config.toml
model = "multi-label audio tagger"
train_examples = 39062
gain_aug_db = 10
hop_length = 320
input = "log_mel"
shared_expert = false
patch_size = [4, 4]
kernel_size = 5
learning_rate = 0.00075
beta1 = 0.85
beta2 = 0.98
eps = 1e-10
alpha = 4
lr_schedule = "wsd"
decay_fraction = 0.3
Rows from expert 1 of block 5, named by matrix and row number. Rows with one number belong to one neuron. Each number is 500 + 50 x the weight over its row's rms, rounded and kept within 0 to 999. All counts start at 0. Numbers have three digits each. After the name is the row's rms in percent of the matrix's.
# up: expert up (model.blocks.5.mlp.up, 8x192x192), inputs 0-95
# down: expert down (model.blocks.5.mlp.down, 8x192x192, transposed), outputs 0-95
up.57 033:350668475390501508502487512573340586475496478524508514477514383494514461571527466449429474487349453542558422545490472549456473610460512515516595585429524501459337502550505529485517541543558470502512491500516470492547573516446481480494533566493527492482536451533510360413504466536546510490
down.57 031:576480477506374450541476471521447524435465493556507498502474510468493594511540463434530366523415510545536547464468521511549505505427428549485589443515528566503573496507457594470438459455432421398504472465485495449463475534489501497530480532513517519488536513521477549509493435585500498346
up.58 095:522473572515381497540520505402548476554507496493486464488486505459491557421491526491496583495574502467492522522455461404498531454518530512447490490484476506527533485462496485478515494490403490502445499455506504502585599562541503533424506520494490560530490537451578556573554539533502523524
down.58 149:524481561530548509529556505487524487479448468524477543489541532429506475505533434438632478487522431571477511493519432540497534448485405515662460409538459369563559463568433506478496535464460479554516438487533558614495597456543541514506458497452442496515452564519431483502542560539452443581
up.59 034:473603524478519504554460489532528541546535503488480495487479473511518467480420489493465629399542498558471533634578489440447508486528533529466525428499536522619499481447518557513573470487524530530560519437545433556515480538318547586469487451518534488515531527506509393564421506563526512564
down.59 021:487418617508397504489489552441448504465455442542514495476433518410491484519564478470461375494467475451474526508404490555456530571454446534516565481587516571495512476498494522465532476521513520485485537483353525558440452548453411530429599527453494518504467498441404497439506498440503542400
up.60 082:491558434431515500511517533543545546473512505419506454482483544526492579525438450404445628446521481425458501615556434474528498526481400493504549538477517530509372520579532578512531530471333491515519501464509508477461555572485533454566526494440438446501515483479455445446546489553561510503
down.60 038:500504545504468452518487495632482488466539516544554505507491568473526602545558494463526507510458542510441507520464642552461479519451446512394452405510564516467415487430501577458482481439529544525429564460394501506475536513563485577470466606461610511548519436507525479482512544498505533425
up.61 043:562565450566537471481506482433544494554529569497488493487491535585526491399545498565487511571597508498509464464600540591542538477552606491473524522489501539461455437550503452478486495529487470468579511442505469450542466442551513504468451343520395447518484540464482437598382521601518489513
down.61 015:513520548484527490555608515393447483472494563475533539500549576488516430492531542498438506571558484467560457510473445527504532518498551388571474481547365383527377418547397447470534430501501408495499476573467545568482556499477492576505561577515549524554537599521470596481478545538433486483
up.62 037:560584590468496471325489557551489552414529505482486480480472474504509428534584516569467465495502454535540423558576520576447548489513441523493362465450494543503416420443524489450503454480437496548496515478553497424480475678569513536417444477480488545518501608472493491535481478583482476534
down.62 020:477444511459480597462573486508482529540537479449450469521563416555450510542526429500563482515527448547540483502523487539485540559544536462447441497335502624529504639500497527512470548420493568449529504440471492420486451550465517513535520506475503516466478421540537496498490418543497480457
up.63 039:349404478537460420363482494451464452467508495506520467476490525513458428516557412423426581497531526475582541579626479547536536502517468480498488547479516462501482495463500530539502432411557478478482446554518510536466502506702472598460459618533460505522528480543474493485487512522538508516
down.63 039:426529559497541485554578449433502456478499649464517495538452514429510553541492488431482450429474585505493507493482501440397512458505586438518493421608443295576422368549393530483581506439530463521480513530440461561505478430565474545587479505526514565529520505548568601495444595533445476468
up.64 054:534479559614471509453516517428510453535503500544487490522554576406462710524524593504480479493578498466517515469332483465505508555511516555494461473492505482523313534463494464485453504492492542526405490585524567490575501506511472526477519566558517559437371539511501661572514554524491478514
down.64 042:493490487487415564529437611500494517514490455522515476631509525483499515498530436516561532455394524481535513493433546637510494501527394571427505502382531542503509679459523487456469496478506538597527579449459503426491496515552483456467499496395554514471438468437472313484601438494550540534
up.65 049:435479560637507533400479503375460407541473517551491497534512633465497558642438574518513536501499509458533600441165486475524487563527556498525492424532519474454457544450520494529483479525360527446496496542499451545493480480479482515471510546469550490464470498494506613363463549434470499467
down.65 031:520537479474525505538359537444477527485514450535484457489565621531420521499493503552565506526398503490570503476496535608619537501577488565465494612429514514521546613457493499515435505491432517479510513459556495464483538480537537493493518504402585533524481460505477452489514511463507502462
up.66 049:488576610588404488447400490460499485444494577508497440479459509489528460537552461556498444423434483446516429565461490426492519522545579479534490433494509510448473479392516520480493491522488503533411500432538396440537567486582471605350457469472500493496413548536586485597383412581507489536
down.66 040:595456432437541523529503513436457508494456490501543519487566544444483501519552679440533491487519384511535493508547446529394497465488473654437501513455455494507604592481423488509426520442421450420538444528518459390474499497546465562510517645460452522510499479509472472530456431526588503553
up.67 046:507467447613464531407523513370504536572391484497522496530525458540546440569490487461510453534517488475481313474448515511490479477487473480494588530511478509411484507533513431491494525508470491492527467411483573527549514475423484544486525568492571497478441487505495519581492486533488498489
down.67 017:574487439463462543572437490552436538554481563529544517384453527514441513471493360475576558519564490541566562515522433424481485512489542572401511550364488593486441497511514544545487444486518516328483635452532440475507491475476488523518488498481516467644457487519433575560549456500511484558
up.68 028:503530566510499522514530521347582462510527515507508498535570436538488541446493562521515460494532494481518420457565510470544520627489547505502566482519543450488533507452488525548487497513584540403498522602537539584510432504446490471565523441503469499484496450496502618702515534513506484472
down.68 014:466452467472524471461416550546564497482510481471561524538536519565492590453501438654555533526466534471448529508484586524478495514458498572450601531416472578420538596430474465454455428517565590571483512520429486424573444566509440437409554422467564498467470442457551434490512524534535576581
up.69 026:569571465578446456595483503425531494495497521543524467482502484487496409416528510566537514491463498509536442427270486513525545388541476473470525499560494497580455490455499522549503511512495537437509487479469731481504422453535449504319454440489474489513484531506521597380467553448452495516
down.69 015:470473510468428522565612466383474513645503483497437503465553457498443517463492575467550632486451565497587498550528505531534486627548447486567437533457534577449383575544578532532525550449548400490461424529483560488526531523480470496433485506455388476505530467477495423527459457474579487434
up.70 039:552460589568477472499535506443551397492514499524523487511454593571468507510527616542506455537546536555530469513338543501541545551511457470543440487562536438517643559468480516496521499490507578511437558597489513576517429469383502511509465456519495566467437520493549668435475524517430475536
down.70 019:514470506475607448469493516487481444443503568425531500617461447500549616517465604438460505467453540408486501542480540529402483402521464463508488453518423435493446515536431474466533502508577556616444498540428492526528462491558441465508526424522493524463547482445532452529503528501536541546
up.71 029:478440457388516514561506472488446467531538434486524491493485537550484536458630529519554458500445508497505551517549568523536510510509522510531386489565476499517378461504480459527487530486372509413524504515475440646502536547577471485409512560507495542500505562478501576490541480552493520488
down.71 015:534506480535608410490480532523448450598469512421486517438494543509527515489325472541373562511423517535554469502523589482508513496541441445510439441531472423511435490482449435531499504525502486633454468520412534539492554465546456448546484513505395540474553442527474493498484413507514498467
up.72 032:511558389575438453652437525568517531513470501506475464484543561442520588354523426523516461546520474551480432483660476533490544496461507461523490501554502522572604490482494543596462490467568550463491527463532573354463466450665567487465520419504441392551454558507489510420556505503513490520
down.72 012:465433524498375542509479394557484488440523415477408618466511521574414459536445369524439582552538370529497477485523481577422516567462452470536445405489583583451561497368476439489423495501553466529551564465502506460526451518455530434434467438556510537476539440445537422511481513533531444461
up.73 038:618497523481487502498513496472433480503497407523527514528481583476495345495507562470529516498483447499485483399429532512525497467529470502478552586516494497512574461425500436498477479440570566535531528454518477494453350598435468526464517456486580587495535529524599565533539488463478482487
down.73 024:426498462450455531582504507371458562502501482505459472417536517545417434461496485514533557570494455500595470499488499532542480650534450548514507559403543619485497586481584574614540538443522528436540521436566544424493491516479548471516513506442507450465435440527469455523418442472561560518
up.74 041:504553424489415473511445532622516569568522507468494501487531527445493490371537418486449460592518487549463523419613444484527508514500474447551538486506518511563401437517468497544481497503602504534506487437518539354459532404553521471530517491536500414548482498527465337554502519484511500538
down.74 026:482524475523514474550540472570436485436473579500587499542451534462539491517523463563453363543539526535486507525436503520466506558446588444521534420606413423450423430521467525492528439485482539452513611494439513554491458561505475529541500475530571515453578545553494557441471629500423509389
up.75 028:511414465650531516415520496380470422482483497480498514505536443480507384676482399504410413543451503492558429454461467606538506467438533501487521523438490499493389502593503508500478548571561498519479526508450434472522453595470474513478536524455493451472524469483481492460492568473489525447
down.75 015:469511524461549553482486525398513502506479533500500485526521510514482479472525418379489465488563469451540510511503479548512514489547476450502555576432495481565523450547590465459503447407468518442520390486549538417440415521551464503555395457416415566549471452489531527489543491511480509485
up.76 051:452416523434481490523512512513483571363515487519512520484492488493484486379385492488520586545566488497508516496549546467488496503471528478526553513510504493550859551583472467508486445445472544478511517588492515541482487451583495481553494468492436521493514499521481441438554508520556515516
down.76 060:460518485504382522529467406559567464478562584510476595520651630512503470515410513644550576449531532578549470487494598496417498582453531505524477451538529496493511423488477566402469499465486582548411432524456470389493514503482497535517416546557528489583550435478501525480476508540464493533
up.77 107:619399547560476449432514533585521611485490511480465487502466576468533580446518493483506604496724489513462517533470554513545474454552552415467543528486503557403515446572553439577445451487397517488597480482495482510385524466517524487572515573445579481523444511463435484578495444521542493522
down.77 052:526495422485430551437424483543497535448497490521461532502524569510513465518515441537513535551515512556537494499537501527498521523423511543386337401417572608447507484520463596497455529458399563525468604496542535431485567522488519539454444515470625579567498482516505456479518501516514429520
up.78 045:547512464395552476492514473611438456520508443522513476530524460364516512563589493484488537562509515442529569493670570551511425570485442526460529524552545506472455509549538473475503551500508435489531495587501565407442542528617547510666526470520541460504542500521400453609476499567460543439
down.78 029:524457563517513505482558477405464472508515550479493569439566454439529489476518534417432450406539481488605500477457605500522515577587554366543520546624395436568481465518484391512580517474506433524453499535594470574437457503526497458556533417522467525474552525522553634545468611539384482503
up.79 041:532420472456449505460479463487525533524481441532534475489469530588461414485508489540516459402396493465451482477339523455519508498495468450477462531578503467492483497559510480503448477461469531503521503545487526539440518472568514444409528506545524498454472471568534541479682493413523495500
down.79 025:448511537465526525561541570577557515565535571553544527385505601518497431476482456502469557551487441571510432503502498433412483592499447501443397510448452408493470496464488531474413535482585568511482536520494466426475483495577588475581457486492532508493552439484557538506420507540500454409
up.80 035:570530552583506465451502518462555503457476555492546536461467542505489487530494442557491544488597468513465472554511524480507495492524549528558494414553521472487555570522480509575527483543440546445512547464495588409493581505434531465433476491410396427526472489526488464415474497555498459547
down.80 024:440487535461485463567506417520393433520538508399567556595542514550521494535473559513460539560498450507481489539519532534522504465463465429433455354428488432489486509456465442389443477452558465607474551533372506513506445529511422576459491511478612560470541469478579482530500463503553553514
up.81 031:481370451611505532590495498361539510543470500520538530534539429532488515535470429510474387535413510508493508398341491438565481487446535414443547645509472439523598580586517518496498561520576527454483491543482421530472517550535456503441549532493576455452504436503569570449525472437483486452
down.81 016:567520523481435498484485537473605491593542534484464498469487431529480485478486524575489457497507453536612462509518491486491532535509543450460436656479490573461451420556474520515569604493550562500488433489554493435546424536515563448574588492500457534565487444515536512519468515520417498579
up.82 033:558409411346527505489571460375549491587495417505499518503541502477507467428562571517558490563489522464586502468511564551524513456514508500497481541536488493497493459507489335480422504482563483503501480558505458638475521611536488543430519405504461591458564552502463526600530476588519551505
down.82 017:591587526517528487505501447478520523592489545500494496513409623493462488499414546541511510475507507455556541504485451622473535476523489464561465421542419474515435407549561545544587492442526470510500480492502548493425505457486416434504517502557397515550524482406502509522488493423497549513
up.83 064:549380524576486516554532437371496512586472472516501533548521499493490547370466545506500456470508464427513513491315533486491508450484442475429517579503507506457565502491547457549453500497436496495446509488506631630495483441587484480469509434514501535446496509491576561634527485512500517496
down.83 022:503442469495532556459502532558502577505544430562471421470491589478449498520509397546464503524467448512430539532526482561461494589439537576415481573553517457482390477437494500485488516508467610408552492482554434479519502534574464636489534635497517508590524472492417509482535403537488546491
up.84 062:551494528610494511543463497437476507573465517502519486503456535503463547558486498467508506464462507458467510540428446551495467439473461471450611497473469515468475546438538496607516517477438462529565460486499320416472482530541511542425477642461527451463476465589494517435467543543495521468
down.84 017:510517568450517525495472557532492543498462413531436484475441542531429476444522452511528511468501481483534495509479522367504486537480516604517508581499515524581356497512431625464495492503426562468508527443605451459480559468454522500541466564396557480549424483490514490458409509388534440579
up.85 282:543560459484532519477566440560484441476500481492504484530508535531456601633481512533546545460523538512510694531460522489484523459579474462542416477542557456461533513485449499493513461451479522452490539602474585579461415496516506437514449415541502507493474514476506545535453551398573502543
down.85 290:533499492455487487579470475527535505540477534500548527478525553480458540424513471409537534465520617543484561517463510508388494390531507536454518429555473383427392581573307499501505436476502509477480557559543511455504565475513460564550427548481462532598570479535611502494430557532592425525
up.86 046:609495604606438492533532536376536357560493523537493472530509551518481587422551524544544381544586497539486435451391497454529531598515576399434517474534495468528682519532506517595483494523465510431478531586499524447520453413463502465498507467506489444408432505482552577561465541533482470456
down.86 027:379462390492523594445413515497578482465493560468519514598554543609449506503483522598542541518450531490499499524508485596517462470430465587479462501444504505431480530480473428453484454491528591504470484505442493476545439520518489432446504457436644531496564473451485361511528503404561533584
up.87 034:580507530582546504467524472303521507482478517512493518500539494526483640609435494483496434528504477442478451556371471476487514544525509518497519435535479513597532569443479593506563474505476507526418424390457440530565557487395491500379472565508469430476380475453579547431514521486461476520
down.87 021:424472568449354465613496494500426538560520404416480505423539452481514534500501542492494571465483466436505489537510600556469498496455417499452528424414503588435508524487528506481484464475544502541500507439456533515525448466538534545411524478554532546403406504399574430489494465505546508527
up.88 027:431376499407462514416476504379519495488531422484500478491472474448454564330567560500518456407498493545500388532609479537477537440510419502570391471576473471585437499494477507577484479490518496581461496517536421641474628499620474466476505540519429549499528478573476527493496542566526498528
down.88 020:557489476519462476487500468479529497501477501406508502525499413489534536514429655484405494476590483519471411467480420498486488459550449480529567458619482472484539494512484450529475586527559534657482411512443488576530474500524455375483563470493443475345501483516529517495533454512484542578
up.89 060:442509600439392473420442493426525453511524549532502470483490575516489455706512453588519507518408514414515455399429491418507515506489484528551563459491535482468581446444501591571493509482550522484442495570515612541440551461632506523487478565485512455524480472532592563522537467539492523509
down.89 085:498514444461497502530515496544510443404467636443570470561501521528501529497453562564452483514500575510499535523501444432432485368494534450465456448481416391472397544493482435475558473486547571547481510532482522361553391422539503487489461412524472590453550420524563550530489495459529468526
up.90 034:503542327449481537579468532591482387425531483533491524475491488442495529508499419519448472484568540551536536485495540514494477375526504578514547587561509493431645538533485476493511517511542443495466489585502345629471499501537601480530495417532499477504504433528489550391529458444479507478
down.90 017:562510464522419468461399516544602514588471537492574489413547463512484504331556541496478456445547574561487515488489547560478505452548555437548560490601529544454436443551367547494530533533514579463410483510514493511517534479462577452568535512533414445567534477552456533487465572539461452511
up.91 067:516616430486472519566492534474462521493440493508513468501490436446562389501530478497526459471434445550542407544325503510460475501436477478501464525515538495472476517514540613482509501505517478541496528454519462445474553515448482506469495533461533507494526493546500795537515487491474484491
down.91 062:525476597418458551564508443407509488485544510404518597435487448550434524445486420546499526479526482505551539514508582448575510488521525494495478438430439467572444480511424471533539498486600441469502691454579486483531412512489473487556499392482526500538475458497550555530495501500391465525
up.92 072:534447601609476469410536521394514476564498578511496489490493536559499480435525433539513417543573459475511459522543506481523481559498598486495540464448487507434667537484535461566490469497491472430523513533481532413513557451497482506507496457419429393428489514491506460662444456576510503499
down.92 046:361485522493510528518537504507463435486488550419549526654534527604471485522513520533509513544475437515489522532495486569440483438455478437450475362440501362472510428458423406404442444471527449525514525542452449542524417488517460558469508520485631570498559525505512484559558509503512482532
up.93 123:495449492536473518527492493543474519674451459539503522506510481464473542519508579502464445407518521499506507463182485470495498502517534491498430509501495464437568497511491392474445495435459488529467474475524489510451564484495499501394498532533529532486515480523567650465605503458476500539
down.93 049:538497589510348547472452472456391515583501468523503465476451523472421403438550528460595544469447608525544517496491501595545501642529484568479481518473530554529496556573553599509493513494481463470526590495516511479458482614540544534461450536508355488530453496488432396482507457464576521479
up.94 041:432432518502576508420512509646468464474505527497485510512570447391502446628503475513499490557471473533482515534507492516539505560495524464484607522455492508476636494433508531492438534478582471454491461552491481511527521487693495416517540517458663470504505495478490446480521455376505490471
down.94 029:490503470522460559522517401541469426521514504547477504502502503486454533527483350465587384475461472584514521480438486546449492491432460480488509452612537503491499424465502497500446484412502474415557505451491444418460484507514500558501534579463530530519519530516531542508478486516544524414
up.95 061:522315515525485502547509489508497510569468424542495501516525517430480490401519542511517495485494522428518561466377501474527472445514517453439470531470505491500548509494521455553463468482526520492483456528494508582419462519638500538443505565511631528476492467555517564481518503417505464495
down.95 020:528512461515549492520516551522381537471451429534462460558612589541544427532486466538503507586454451433531477441477524571571514531496455676460474604421566616456490541450533512488518499465469548416539488444659568465471518538522480520443426526457451481493528521477406451458471496377587505457
up.96 033:554552320360479511536492512493451444504524430505521580547532440447498473495491380488519539484448524515569541591531485575495482491505459558527542582499491501483411519574526550450480490490580464507523518511536418457495539561512465492585524444508423445502607479535481442468470533608490544496
down.96 028:512492471490456538392476476404467471542517491417503550518636495498499460507441624570536584491591545571538493435506563455561518552486508465526602498551534522560468550468439430497486551416421454447486502528521512486501530479486544448511464498453449463503563504540421458488462509500462471519
up.97 038:531511394492423519593474451354616467487489465481478505467510444605504564292569408499539544550456466529473471495547511604554495443458489522490407513535438511532548559490482507595476519547544485501534459503505470540485502479622399431554523588506363460473532466522486507544447473586530521469
down.97 039:509506481508688525502594400485447510501524514407515514487488535467471496535526450384534514490570509467469490499481556500507534516491560449443518427532466434543446423495502410524642466446539431521501706489463483574454523469525463555513525582457579529531485496516521528529490481549431550462
up.98 042:513507494587375500592547486330605352560501537532470499526526478559502603411477518550576468567499519456516432488467493460541507538513608468487565484508501482540689475535506519542463531532491488460469520576521472539468498426476508428591510405479502448484458522466469463480433487561491498477
down.98 020:497510480502457515550507460525581462480467622405495548561520564544497456489476541554524476479490584444504510507473455490423495455487631482521555453577393472481441403605440465503616478496458580429549513504470514530551504516489491479467570464484511557512567497447499454520467536495456519635
up.99 035:479559423359509447475473539524485496424543554485483497472513417496501460582551407480479483531413499504516433591511482550485493509482462570487541509430521588431399488502492593482522517565550476566500477468472557330490546424549453471453475501455465399524535515488459431518494461559516512494
down.99 031:493487525557567444503564491465464499456457513485534452568490570508507523559522384449532391512448500476465548475432597594527512496459590467506545523561519450536488379428499513484504446464474389395565651462446493572450513521489446554517511652465547485570508565518534545491500498500421534398
up.100 032:545423437358478464539497539485477510465530470503523499482491430498514397533628469448534438488491477565539442479618469531503487384530453515509466544495443512502458531472470505491534492491520482485501436470476605476534482533555516507448532544494550520521511461514498482571503493528508508480
down.100 032:538478518553462529465544461390445513423504461427550487517523431495533494508509576505573468455469566496475473515390591531538491527416530486466532537557511421657534390500492478467494505474548437525502510430496490596455485575516523508543465518501486474395468570436521532448499537500462512527
up.101 075:516335509453470526534554498458509469625476447534505530513524478476499522411528526548535381466529507452488508487293491412520489507511552458493460481456488479481683524490501372542472502501520526494467493573478552520474503493555490487412523504518557543439514498511558598508557479491479519491
down.101 030:460508493489441579581449507479532482591477484508537520520541533551437441439440482498534535519488485605518481478484557517547522601452427512493425484428497430522497398510510487462395508518566506581462578537452413607496508494520577553526520527442557450505497523483532436488514404383537476552
up.102 033:423428596491454435364558496420549506590499497540519516510481575506480487485571510522541419577423526381515517400403532384570477526496466501449568553505517518496508426488541407529433501511483492461534483525497597414463552454656490535405544458473519442480522525527511534524596481531504521500
down.102 028:521547463481553459508504511457505449408471603518504497553446595455466496525490401538477433482489552488534592509515539498421540378566561475496528424613455357502401552607463450512594507467402530471550573506513483437496443446571459544505472545530474525552557452512467584475495514515497440480
up.103 029:542478411564490494403441482496550487526423537495497464503523488533494517514404500463499512484475467441446546489359517446474471429505433531480519470473518506467645545476512493525510488505444423554522519470535456475410529428503585449560491453472544444516495462473516511511594493499465523556
down.103 025:503485455549444528592515493466524589539521523523565548501576520506496436419504467527503546488474499590463561571480528607471500554489587538399467527549459467469371462473421485498497475537487492416503579525398541446567529537502446556430505577494499442631599438536476449526471465603520528447
up.104 044:476483397439522440568484518586523531493544512501492511483520469444480493531537406509481490549476531552520425477656480428539484410467429459543497580471517490508610551567509551586454484459585509485487495582503517575465519411686470498535468436498483443492512471534528457649525416430497492498
down.104 051:461520450535473497491513438545553495479468547595569481486443652461489527550535368517523532506569424605486537504483489502396481494447557452477551476585474433502474483439471500470440484521464543384536528477494438419490527488489499569506515742489509488641507482538507558510423491550447447489
up.105 121:477510480509494459539532461506520503635430502535477520475514436514521523378444530525489497490525540552489538477276447438487481528507498450503323569463555488467573489527523454477467426475448458470487527501475527490447497502577474488467532539487534519465474483548554579370532497461534514447
down.105 040:573471434498494482512496486516466489480524453537482443536487461535470481534557429594497587480491608549509601488503467514522421514501496506518491487542550493435439542521474549539541480495500545372481477467535483608586510574506532431544453515495496507488554471507491444517493485456596503438
up.106 056:605448467493481505560507498504536453521500494521496538526546470452487664462525489519572385517584536493553462463369499487596478455510554460475493553546482479380676523544514473496428500499527487486498458575523434499455501457541479506544519429519540463482525479527473521586402485449503501484
down.106 016:467544423525437516429419427580640534528422601480544456500568580532496522502475392567597496457490488517583547479504360614431511409477608587492553469534461453478475446513464527553478463491499553458504551473537507445514526538430564513492465525475456465547533447482512420494480502514505428504
up.107 029:465581518450489528528505521578434442507508460527486422506484498450485549517500584489491383451541505517499587534272488485469520506519458473472404504522497523511506459438495495470509470435502487547506512484469350550463519546506521506503469514554486528510528495495526576547547525420478503525
down.107 021:508544464505402470499479525486463561475483468620503437463545607489473469582474592469412419506547559525535477424492456473554529476511526530477556472471615667553519417394562573581521544462472539452497399404532531479455552496478547473504436551493542494503518505556396489485528473388505498475
up.108 041:553476416560478503461475490542558539529475518486484544531520515543487440415495484533549561492562486518458556463597527485574537517546606508490567455540503489474549442408478408469417521486516531485556503502529484511485429490647508430520524368520527483499505519483439396501520446427520505524
down.108 018:512531500534406485568510488592463513461502616504511483533502531498499456523527485497513356487509604491436491525473452563480531555538573508512500436602485487454444432530479434526535481477468570401565586499438504559501554561488463559505512553501575520481557509519481482465438616514511478484
up.109 054:534487542411517479405504408571454497492522447474507517497465486571477404522552443467483525486509532482615445632557495612456493526470419495557328533484508508478459549483479536414541440477491448486487481528502409556476481534495462532417458461537459589539559514563470476415531478506475507546
down.109 057:530512455433468537524446425533446511457505417461453503509548511521430489471471468550550541554546599502545506499503495574535516539522453610433453485435560542501488549537477531579584518432400546516534434418630548376548528433524531547434478424536526580497524469491462486495488481494554427552
up.110 035:527543348420549535562501505584422523430498441487503485506483528520478520548482453491502526499556505494532658541521539554480523531550437482520449562598569486411472529545468556375511477392417516477495480508538433545486466501508595443499491488546529496513499461474493537439463526487532511497
down.110 026:490547481508456495555515467584531531571532515477571513456504519483504541422528493373557546496499554539451488512487490488437466455480494544406476457501463416436374483530424494513461476488595556608393472569490484548486555530540507535590408513485503499466506446508590497475482606503555526507
up.111 040:617336570443509539620537482488512517555499451505527603487497428570456413408525532491548490477569520601501440510371505445493495371502522472540501519500439453603474555506468465544457534532435479501401499514471475633542539474399496572465487490473501625480574487514521540480613496460475518522
down.111 036:530498531521481492551467324458509483520528543369487502564498413509583489504465630472473537452541505507505366549491493501558521405513470504551515430520458393554522507521504480442502577505538483618448453498434480526485501567520498512506470490515516500371555508459549480491519404463541521529
up.112 094:452727536528508490511484521561488500351508534514494488480462490480523530590467600481497627575518493479509494492673472513448459566552560527523567360490561519531514492487522603489538472580434451513540526512500467471456521457281531490584483495508508502521463486478473466594469504532518512509
down.112 048:634469467477418465553437497419518539417524516512451543425549467502528463499461594581501505524527484446513518508547501491600481501474526636415390569550512636562487490533614588543552495502511492518502481480576566400518508550503516458491552467528472568475508497442558528496404467499516554519
up.113 041:480541462549488479557517448418494517553435491550466549494535390517515380422532599533535516439434494508492464405558495513500454346572512475510523449480564490505516486493514415542487505478412485520494503447510564604474525452473494483495500598472520518500468465559486472652563506395529507495
down.113 032:475541478456507502538560286453454503529526528439512464494532487482482489524507445541564616517527555518497495510465563511463570479533559442446524416480546482554466544542542493510506549430427481497510508415464456427515532505461492509456417574535499471494454478535534518520506427567491549508
up.114 090:441363521448537495527530507667485528552489433500494513495512478485482428498531535455519498501531501552507510511401504501489507461481383455492453503492518498527525507511511421557453502440470499498451490542514547521437515517527529522480505553516597536490490486522497543593618487431494501506
down.114 044:589523439479354525551462388463478519549498534474531504452497503508507516492470531563480633509557508585514449491485467494401488458442420557388489526415490517565484542453562466513447574500521428478535440445556516401486483458482531530464451453475518518455466485474487495475489459460555491497
up.115 046:534564493572501515564548516351528350560520491559498542547549523458472457512438591542452412528514487487463568445491516518500510600583594504480427486539527487528528563482459452553463534516448533463495536527492554524559442508508496467512504533533490478369449482482521591606520553480424473497
down.115 023:445520490485531455538493585446475540590497470441539499617491532514502547514510577520528609515333527466498528559515591673515534421551485494514455490435455359510506547567441524481560529543532461557457529519481551584494485494504463490463601500455595464466480481483499443521522542497474552510
up.116 148:496399518454502468473527509505490499501479472521476471525472586618511508406587529463520497550666528566553498543393489517521509498578438482538450540548519536463479449561501472483455458469491514535476497533519716416475469464644525559511525520512493555509450523476498559577498482485539529500
down.116 280:523497534537575486486476567446519513405509525556463534562501552509442515508549376536480508508531516507462494450483540565425494440509487526595510450474356453529439511466396458516504497506482564474532630476525479583497519538540546444536557444498589530506531549517489602470441585515462420439
up.117 056:464612649535478494452458535560484560546521516463485448483468494474580416468456483471503669387508512523457604627405454460466502462524451530506422409441531549527395419449513514501551438483416489533549501437517481477539500543414510542488502568507546517525544529504515490547456534491560516543
down.117 047:510417559513487509537490571449523539500426459557461528506482553487515476386567553495504380491451457465487518478443486526512483434436505518531632536592504534528524404529372470475557466517485414514497508523542418564439484547418511455469562530448470472520421549480447468449516566399460450464
up.118 106:465609485491527498493528502459558504439506511446482395487488478484501627551440507293467606522459529475469495580592412545495526551461439514512495504478505563501376524549500538512522504532407498501544477442473562325453563558510502448565505579460418480498454524463450490505521529545518531509
down.118 036:505479519462442490478472480623496475452513477473532543558493472463507546525532403447487555482505569484468519523486666449514511449503387444465538377435642536473420513453501521464609463503627490588461583483425505527556505454550525541451393457508539511424475475495552505520528476531509513485
up.119 088:476575435562420431481484505511525529448510544475488477459493430498517427500526420471398692413484513532457459662617488535539513453488452544527511473423450523450361461431512526551519435499484457562487490481489569590517535442632430508482485572487469447537522511520478409518473519533592498543
down.119 120:533486577544518474551592544492510493538462498545505557445480579441544472434602514420488483474480396538474510487484469467508476478453545431512520476628439419526526347519431392547542471571523451448496558537502431604435536510515501578572627607448530483543444561519486568497513556560414499479
up.120 085:547533387479524510565493498567472522484477463512493561528481485442528556440588485476503558577513515454503596495570486505495433490520495519484468527490492491518496513508505476450507445481567505533522472456501536420440430479396421513514505489542459554518551500510481437456448492498523526501
down.120 029:509536461462379533404446440477429493531529506487538535500563497517486495500470604531535469477487572540516557494481586470611565552469555504464595476573521551538498482474494490525485529505418423458527403471563530461462509625427509428503466494483403420505581439517451464477444494503458445542
up.121 028:490477519518526486388514523424474515520474421538511459520504502465477460481565591525506419448569512466537536475340563527517466456455509539502465493452528519464603457384499491512439504513529511449470470536493507520412467499596428481426540507499493550503459505449506669569562451466475512543
down.121 018:435500506484545537537576526426544546507304539418496543502493481505540417425551559473468587582519447464448530486526469539395499521412554415511493534443437480497506481504600392496510526505481450481549528478444550502490495524462447404482576497489609475385464469463523444554510466515457489458
up.122 041:606467557453516501651512509472479520596521472522511479505518464477471513499567486485528404486407506458518499472256469483498455410484429447475504516553501511465523517423541498514433510492520530501413450520535518493434527554540510501463498605452550480517518486540481615505646463453459513502
down.122 014:546510490497482515583543547465461526568433408567477517575566543552460442537483527512550539650459512475544508442484448618581507571466480590518436505476576569415526624516516474508535481530463468540549493483540535543496545623456435426466415547462497430464484486519496466516469475489558455482
up.123 033:489548581544453453559521513406556427470517528498475468510516636495495508504557504557528452525514519492545514423438499398529543602499523468543566472504558499576523393525483533560473503510522498434500523577527639531485442473539583489578506462515502444507503480499476548705498519422534519483
down.123 014:480478431425578471492483519556569508404531513440557519536499511576493547506488490647535539589517556550460508502473504650532465448493495546441482475405490547423523594425500428479504417458564585577483524504502508363560467551552455478442477434439543599436505443493552505475526497391513567507
up.124 071:471489536507452505591521487455474547674447430508510496509502533498484525516392535448484485455493513474515492487435479517455500427493474502506329537514503496492412535569509440465482522480320515518536504502512563434513596459436436497413515483458469556495491517559468530421483527546537523517
down.124 037:522529535510345457526388503472519540537458545506522539487506536503394481491552356606525524416510481517524518508419469470501486578521512548548516582521492457540562547485586513454462535530456504471547573488540541424491497500410537548483401512575494602480489474428464510474387458496631500476